config = dict(
    train_examples=39062,
    n_mels=64,
    hop_length=320,
    vocab_size=31,
    encoder_inner_norm=False,
    encoder_moe_every=2,
    encoder_experts_per_token=2,
    decoder_width=256,
    decoder_norm_position='pre',
    decoder_activation='gelu',
    decoder_fused_qkv=False,
    decoder_tie_embeddings=False,
    beta2=0.95,
)
Rows from block 2 of the audio encoder, named by matrix and row number. Each number is 200 + 40 x the weight over its row's rms, rounded and kept within 0 to 999. All counts start at 0. After the name is the row's rms in percent of the matrix's.
# fc2: MLP down (encoder.blocks.2.mlp.fc2.weight, 128x384), inputs 0-47
fc2.11,090,204,140,261,214,167,213,236,273,151,232,221,221,203,222,141,149,215,198,210,212,182,197,163,218,217,154,214,155,177,234,158,229,208,126,161,235,163,201,287,220,192,253,241,216,194,283,151,219
fc2.12,094,228,251,257,215,222,145,221,236,215,166,220,235,145,175,224,137,250,235,209,222,213,175,202,160,200,192,205,127,189,195,177,126,261,254,249,192,231,187,187,217,230,199,157,215,126,240,110,223
fc2.13,091,188,186,66,130,206,189,139,154,310,217,199,220,178,229,279,241,168,196,210,217,222,228,216,231,173,196,167,217,243,191,196,198,178,199,154,183,211,184,172,194,240,238,232,172,279,166,175,157
fc2.14,094,185,206,220,207,206,155,235,186,93,178,258,246,224,250,172,181,184,192,123,135,254,220,228,210,161,141,237,188,197,201,162,272,238,161,135,244,204,205,164,187,191,223,221,206,183,178,232,193
fc2.15,096,242,144,284,223,221,244,218,193,259,221,226,210,184,194,208,165,266,197,144,230,204,202,189,222,208,220,201,210,226,199,170,189,193,194,182,210,151,170,246,220,243,138,225,193,187,193,202,203
fc2.16,097,220,184,226,188,240,167,240,180,173,238,218,243,159,193,196,205,253,211,214,214,214,191,205,179,192,230,167,263,288,218,202,252,247,206,158,174,212,246,149,173,162,244,204,193,205,235,278,191
fc2.17,099,141,171,246,136,192,206,228,162,136,247,172,153,207,222,133,227,128,216,150,120,210,281,156,235,127,218,204,285,233,95,164,275,105,204,193,207,109,202,234,254,206,153,247,150,226,222,296,174
fc2.18,094,108,271,231,219,299,230,206,248,181,217,264,218,264,228,188,208,179,218,234,286,203,228,180,150,226,174,250,187,212,218,192,175,175,193,231,178,230,232,251,230,312,256,256,261,195,293,212,169
fc2.19,095,133,164,190,198,239,142,173,167,158,165,209,170,172,177,185,191,204,143,189,229,233,168,177,241,139,159,189,237,163,250,241,259,186,150,200,203,193,153,289,254,226,175,231,187,215,244,154,194
fc2.20,099,190,272,165,155,200,184,253,169,269,159,207,127,230,229,197,211,143,238,234,174,216,167,204,159,133,176,263,192,204,248,207,229,211,224,143,204,97,131,124,231,174,254,196,231,225,169,177,203
fc2.21,099,206,223,238,152,204,162,154,205,113,195,193,205,202,195,198,172,220,195,174,170,221,168,198,280,212,223,202,214,182,252,183,187,234,210,226,212,181,163,234,253,171,197,203,198,151,234,212,194
fc2.22,122,160,212,155,94,227,162,198,136,243,112,185,187,203,194,212,244,217,131,93,202,189,227,122,230,112,247,172,200,162,224,204,209,172,183,166,177,206,161,223,192,188,145,204,173,126,112,238,177
fc2.23,096,107,112,125,276,260,219,218,245,188,238,222,197,189,230,179,178,142,250,249,198,165,187,211,233,250,192,193,194,120,208,213,226,146,199,226,260,245,218,234,177,206,219,211,125,186,228,177,260
fc2.24,105,157,196,196,229,199,174,169,255,197,229,207,114,218,240,264,177,218,128,158,234,251,207,160,260,201,222,176,186,217,272,203,192,126,228,199,236,146,210,190,187,193,163,226,188,145,199,188,189
fc2.25,102,210,212,111,176,178,134,169,161,264,170,180,149,217,174,231,144,121,190,254,223,189,182,124,214,308,188,168,155,182,202,213,203,171,188,195,219,251,238,247,194,150,147,197,197,207,231,249,173
fc2.26,104,167,127,167,210,176,229,224,140,240,179,219,156,270,172,165,200,161,204,161,152,225,221,199,247,166,196,236,221,178,192,153,161,140,211,199,235,146,156,200,204,231,179,215,175,217,157,226,214
fc2.27,101,209,182,218,172,222,171,185,121,203,219,203,209,203,213,211,191,184,191,172,197,243,160,244,146,213,140,168,197,217,213,201,182,195,216,210,178,149,179,209,173,155,228,208,167,243,195,220,165
fc2.28,093,189,169,243,166,242,193,178,209,193,176,145,217,189,236,269,186,238,220,165,235,235,238,220,227,156,173,253,201,211,152,192,143,226,218,166,161,161,237,182,230,120,115,229,153,238,155,210,236
fc2.29,102,161,140,180,157,194,208,166,115,186,217,222,195,245,225,209,236,234,177,197,144,214,191,212,252,204,168,206,162,171,209,163,53,237,236,201,158,177,161,180,206,224,191,223,201,228,137,160,139
fc2.30,101,212,235,167,182,113,208,180,150,235,212,129,177,190,230,285,229,197,160,223,248,171,182,210,248,276,175,147,184,204,175,206,239,169,162,214,189,227,141,233,207,176,200,85,197,193,151,120,148
fc2.31,102,241,218,122,191,169,237,209,170,250,172,152,169,242,246,208,238,190,199,194,222,214,193,175,285,193,255,191,201,215,270,237,126,216,236,259,231,176,164,207,204,241,159,210,193,177,208,262,190
fc2.32,091,219,187,207,145,249,143,241,218,218,211,164,153,213,226,188,213,226,164,173,198,169,232,247,193,226,201,204,168,160,186,207,170,212,151,197,211,270,172,236,143,225,129,261,227,126,128,141,177
fc2.33,100,258,192,149,183,193,210,230,226,211,244,209,212,213,234,133,178,171,225,197,148,162,193,184,134,186,211,237,114,168,244,223,174,192,223,167,217,295,183,68,160,178,244,203,231,161,173,152,234
fc2.34,095,238,218,278,291,210,192,166,245,153,126,197,188,257,216,161,210,251,153,225,167,124,210,203,175,197,221,205,211,178,129,199,126,252,166,209,237,249,261,222,159,220,173,136,211,173,214,199,188
fc2.35,090,157,191,218,169,246,173,242,183,221,216,195,188,208,209,239,181,141,229,181,195,220,240,180,167,211,211,268,208,217,213,163,210,172,194,213,209,138,167,198,220,203,185,128,208,209,144,134,205
fc2.36,087,259,193,277,233,166,228,178,256,180,227,223,148,153,166,128,213,220,168,235,259,254,355,196,237,205,187,191,231,213,224,208,189,233,219,177,143,276,208,186,182,196,104,211,210,247,242,257,198
fc2.37,107,300,234,175,198,230,254,221,209,230,245,231,243,201,191,173,251,211,244,136,140,196,194,183,261,180,228,173,198,257,235,215,184,219,175,188,172,258,237,228,228,253,157,224,234,210,135,207,150
fc2.38,106,193,228,220,157,290,249,196,249,134,230,276,214,159,177,260,204,201,260,251,191,273,189,203,211,208,187,144,167,259,175,261,219,182,203,233,204,273,259,231,225,177,242,175,223,148,181,214,156
fc2.39,090,205,211,176,214,177,198,173,186,186,230,233,237,205,191,156,236,233,186,166,199,284,198,200,285,160,212,229,281,180,218,164,255,199,193,208,179,295,229,292,226,190,224,251,222,175,280,183,200
fc2.40,099,165,199,178,160,137,183,220,209,299,242,213,180,223,171,145,280,172,224,298,180,185,190,242,232,263,238,230,282,137,209,144,264,193,186,161,231,175,190,258,221,222,128,188,138,192,238,196,253
fc2.41,097,203,220,139,254,166,176,178,144,184,160,192,184,113,190,181,282,244,237,178,185,140,145,179,218,175,107,222,196,203,219,250,145,190,175,182,171,247,259,251,245,326,193,158,161,158,207,247,184
fc2.42,103,180,131,239,208,202,238,239,217,178,228,207,248,217,147,199,226,156,156,166,202,237,208,155,190,156,236,269,243,218,209,218,259,156,174,174,154,136,169,217,250,228,137,182,216,189,164,224,234
fc2.43,096,158,152,190,287,220,182,195,240,171,190,201,161,221,158,113,171,279,221,197,158,267,194,225,221,210,175,176,229,171,181,253,194,225,189,229,224,198,218,210,174,141,185,193,182,177,212,194,192
fc2.44,093,214,240,102,160,152,222,160,143,197,137,214,185,212,150,119,185,137,227,211,169,196,191,164,241,236,168,130,170,243,174,253,203,183,237,272,225,225,288,221,131,172,207,149,218,114,181,282,254
fc2.45,106,240,171,220,91,179,197,302,188,306,204,205,234,230,256,231,232,214,172,135,216,160,221,224,234,168,212,335,212,193,225,171,184,238,224,126,166,234,179,181,169,248,255,187,209,193,242,155,206
fc2.46,090,242,171,201,162,171,199,213,209,198,184,167,256,230,194,175,187,178,169,184,204,171,201,213,210,183,172,254,234,279,172,124,219,180,228,185,216,226,136,249,212,188,194,217,185,222,225,282,203
fc2.47,094,288,268,249,266,228,260,217,191,201,164,195,158,260,207,251,229,156,183,188,218,191,144,215,201,226,259,220,160,258,216,173,227,172,162,163,163,200,181,252,189,189,208,227,191,189,118,221,193
fc2.48,099,225,219,208,127,185,179,213,223,185,218,276,278,186,117,92,210,170,219,166,215,172,207,201,215,189,203,234,143,171,200,234,190,183,161,188,176,173,223,144,231,260,225,156,194,237,115,222,188
fc2.49,093,212,153,182,178,193,195,233,211,140,152,212,266,178,191,198,171,162,217,176,216,149,241,259,209,127,220,245,129,251,86,199,164,188,270,202,171,155,211,98,99,178,239,161,208,247,115,215,142
fc2.50,099,179,175,224,233,210,184,224,235,224,189,221,225,216,209,185,197,189,169,152,236,215,254,219,176,178,196,253,208,178,232,173,138,209,193,134,164,163,235,138,249,165,190,180,195,179,243,223,216
fc2.51,097,230,227,185,230,249,148,173,160,326,224,187,191,216,233,244,157,246,237,197,215,191,167,206,239,246,254,210,181,168,260,262,226,230,196,216,171,224,242,230,241,211,248,221,207,208,201,117,193
fc2.52,105,192,197,312,257,213,235,223,258,134,184,219,192,232,220,197,176,218,232,249,196,171,228,189,166,250,207,207,254,149,174,151,256,215,249,169,191,225,214,252,214,167,243,300,183,194,215,250,183
fc2.53,091,170,177,190,114,178,205,220,221,214,118,189,176,197,237,184,168,124,236,223,227,193,261,254,198,249,213,189,177,191,229,240,182,179,260,275,213,127,241,197,173,207,205,244,182,257,241,181,129
fc2.54,090,192,180,148,201,245,263,235,243,240,254,241,245,247,196,184,183,166,248,228,209,190,257,192,221,254,184,224,174,121,140,234,177,183,211,203,190,255,237,258,205,229,169,170,209,192,271,214,151
fc2.55,099,186,183,130,248,219,210,123,187,228,163,184,213,208,220,209,154,169,163,228,145,197,128,241,270,224,198,182,169,169,139,168,222,188,181,209,212,302,255,222,227,197,291,204,183,173,242,197,168
fc2.56,099,229,277,182,215,223,220,133,197,172,226,231,121,203,166,213,159,194,192,175,209,197,255,251,99,170,250,231,231,172,169,152,197,185,226,200,178,167,184,177,172,184,222,254,204,204,177,249,208
fc2.57,109,270,106,183,162,300,218,230,242,176,273,185,223,237,281,188,127,212,200,201,211,166,202,203,183,225,165,188,162,175,239,232,228,209,231,165,222,222,150,142,226,240,179,249,253,169,229,215,158
fc2.58,088,224,166,165,148,258,208,232,213,229,189,177,140,263,186,158,283,116,200,196,243,234,253,153,210,196,184,136,215,182,218,182,136,168,220,150,164,91,83,187,182,250,156,179,182,220,228,238,200
fc2.59,101,190,160,263,255,229,187,212,242,252,174,204,230,208,189,194,179,172,178,139,188,233,216,138,210,165,221,220,226,183,249,167,167,137,212,205,178,251,215,227,244,237,201,157,198,177,150,156,274
fc2.60,097,232,294,230,176,145,219,170,224,205,196,206,161,210,222,206,196,232,176,202,206,222,249,210,177,186,248,155,201,295,294,157,181,195,199,184,154,185,299,180,256,239,254,192,207,222,206,226,189
fc2.61,099,196,206,210,213,156,239,185,248,197,193,251,251,233,188,176,194,200,209,232,213,166,207,223,261,213,204,183,164,212,230,147,295,204,204,257,186,276,255,201,189,190,284,205,203,213,220,250,235
fc2.62,097,197,216,246,245,242,190,200,173,168,222,208,247,215,147,160,152,226,139,211,220,185,115,197,146,241,171,206,190,170,246,143,249,234,134,223,234,221,278,234,177,259,211,164,138,224,251,274,295
fc2.63,100,262,262,228,180,171,155,206,142,172,187,212,219,236,173,218,159,221,172,169,167,248,206,259,196,194,216,152,179,222,192,363,228,239,241,248,201,227,160,219,161,192,247,173,185,237,221,209,286
fc2.64,102,175,138,160,250,198,147,204,253,223,257,173,139,193,174,283,189,262,252,171,263,190,241,193,172,244,121,135,169,162,223,259,204,135,235,193,192,239,217,224,216,173,124,243,194,168,178,183,193
fc2.65,099,199,209,176,190,266,209,229,330,210,259,155,189,178,102,137,248,215,233,149,173,232,223,181,212,230,191,168,245,207,261,195,226,263,269,193,248,261,265,195,233,196,183,226,161,207,231,236,227
fc2.66,102,141,207,234,210,168,142,177,166,267,212,141,153,216,188,176,159,157,186,159,207,238,189,160,191,143,220,159,301,169,251,207,209,146,146,159,140,114,192,246,223,177,140,204,202,230,246,238,203
fc2.67,098,257,189,134,215,246,177,230,248,215,231,203,231,213,199,248,181,191,228,225,161,210,102,176,181,224,203,236,175,136,253,171,200,230,144,236,314,148,180,217,193,244,163,211,173,122,275,139,231
fc2.68,104,192,221,212,162,207,188,158,75,172,161,250,192,205,185,215,234,163,227,163,170,169,199,267,151,176,142,140,219,200,183,108,236,189,181,192,204,281,187,178,216,164,174,184,183,223,165,274,131
fc2.69,100,193,244,199,218,162,209,184,136,233,252,145,199,237,267,241,204,222,201,236,275,270,184,282,194,192,222,128,122,224,218,248,186,252,208,177,179,218,258,165,234,195,205,203,188,248,246,162,211
fc2.70,101,170,200,252,185,217,190,175,218,145,183,177,156,240,189,234,187,235,196,172,175,225,208,211,169,219,207,195,202,175,245,253,161,260,248,238,195,158,153,177,244,221,138,204,172,220,192,204,218
fc2.71,093,240,165,196,209,232,215,146,182,180,168,268,144,175,159,176,209,234,189,157,219,160,202,207,81,160,244,207,186,160,128,223,220,226,178,163,169,116,130,129,228,192,158,180,200,169,164,154,240
fc2.72,091,225,230,212,228,232,222,183,141,223,167,213,242,234,262,249,225,192,144,163,180,289,204,212,230,206,215,147,165,275,164,222,276,301,196,210,183,181,215,163,181,264,241,174,213,209,161,180,215
fc2.73,089,213,222,196,162,152,283,221,143,212,196,214,219,189,234,187,236,211,224,204,211,217,239,201,169,173,211,199,277,203,197,203,228,267,223,144,204,144,142,213,141,238,278,200,232,224,205,217,178
fc2.74,100,204,220,152,190,203,271,233,244,228,188,195,207,174,271,234,164,195,280,273,219,208,209,175,175,269,189,205,194,203,235,237,215,196,220,240,232,233,229,217,258,154,257,230,237,242,221,76,200
fc2.75,103,158,160,239,266,251,163,181,172,164,219,209,188,231,236,223,161,215,211,258,203,162,106,258,211,194,177,179,219,147,204,236,309,245,192,228,321,189,200,256,156,216,170,198,215,210,242,218,244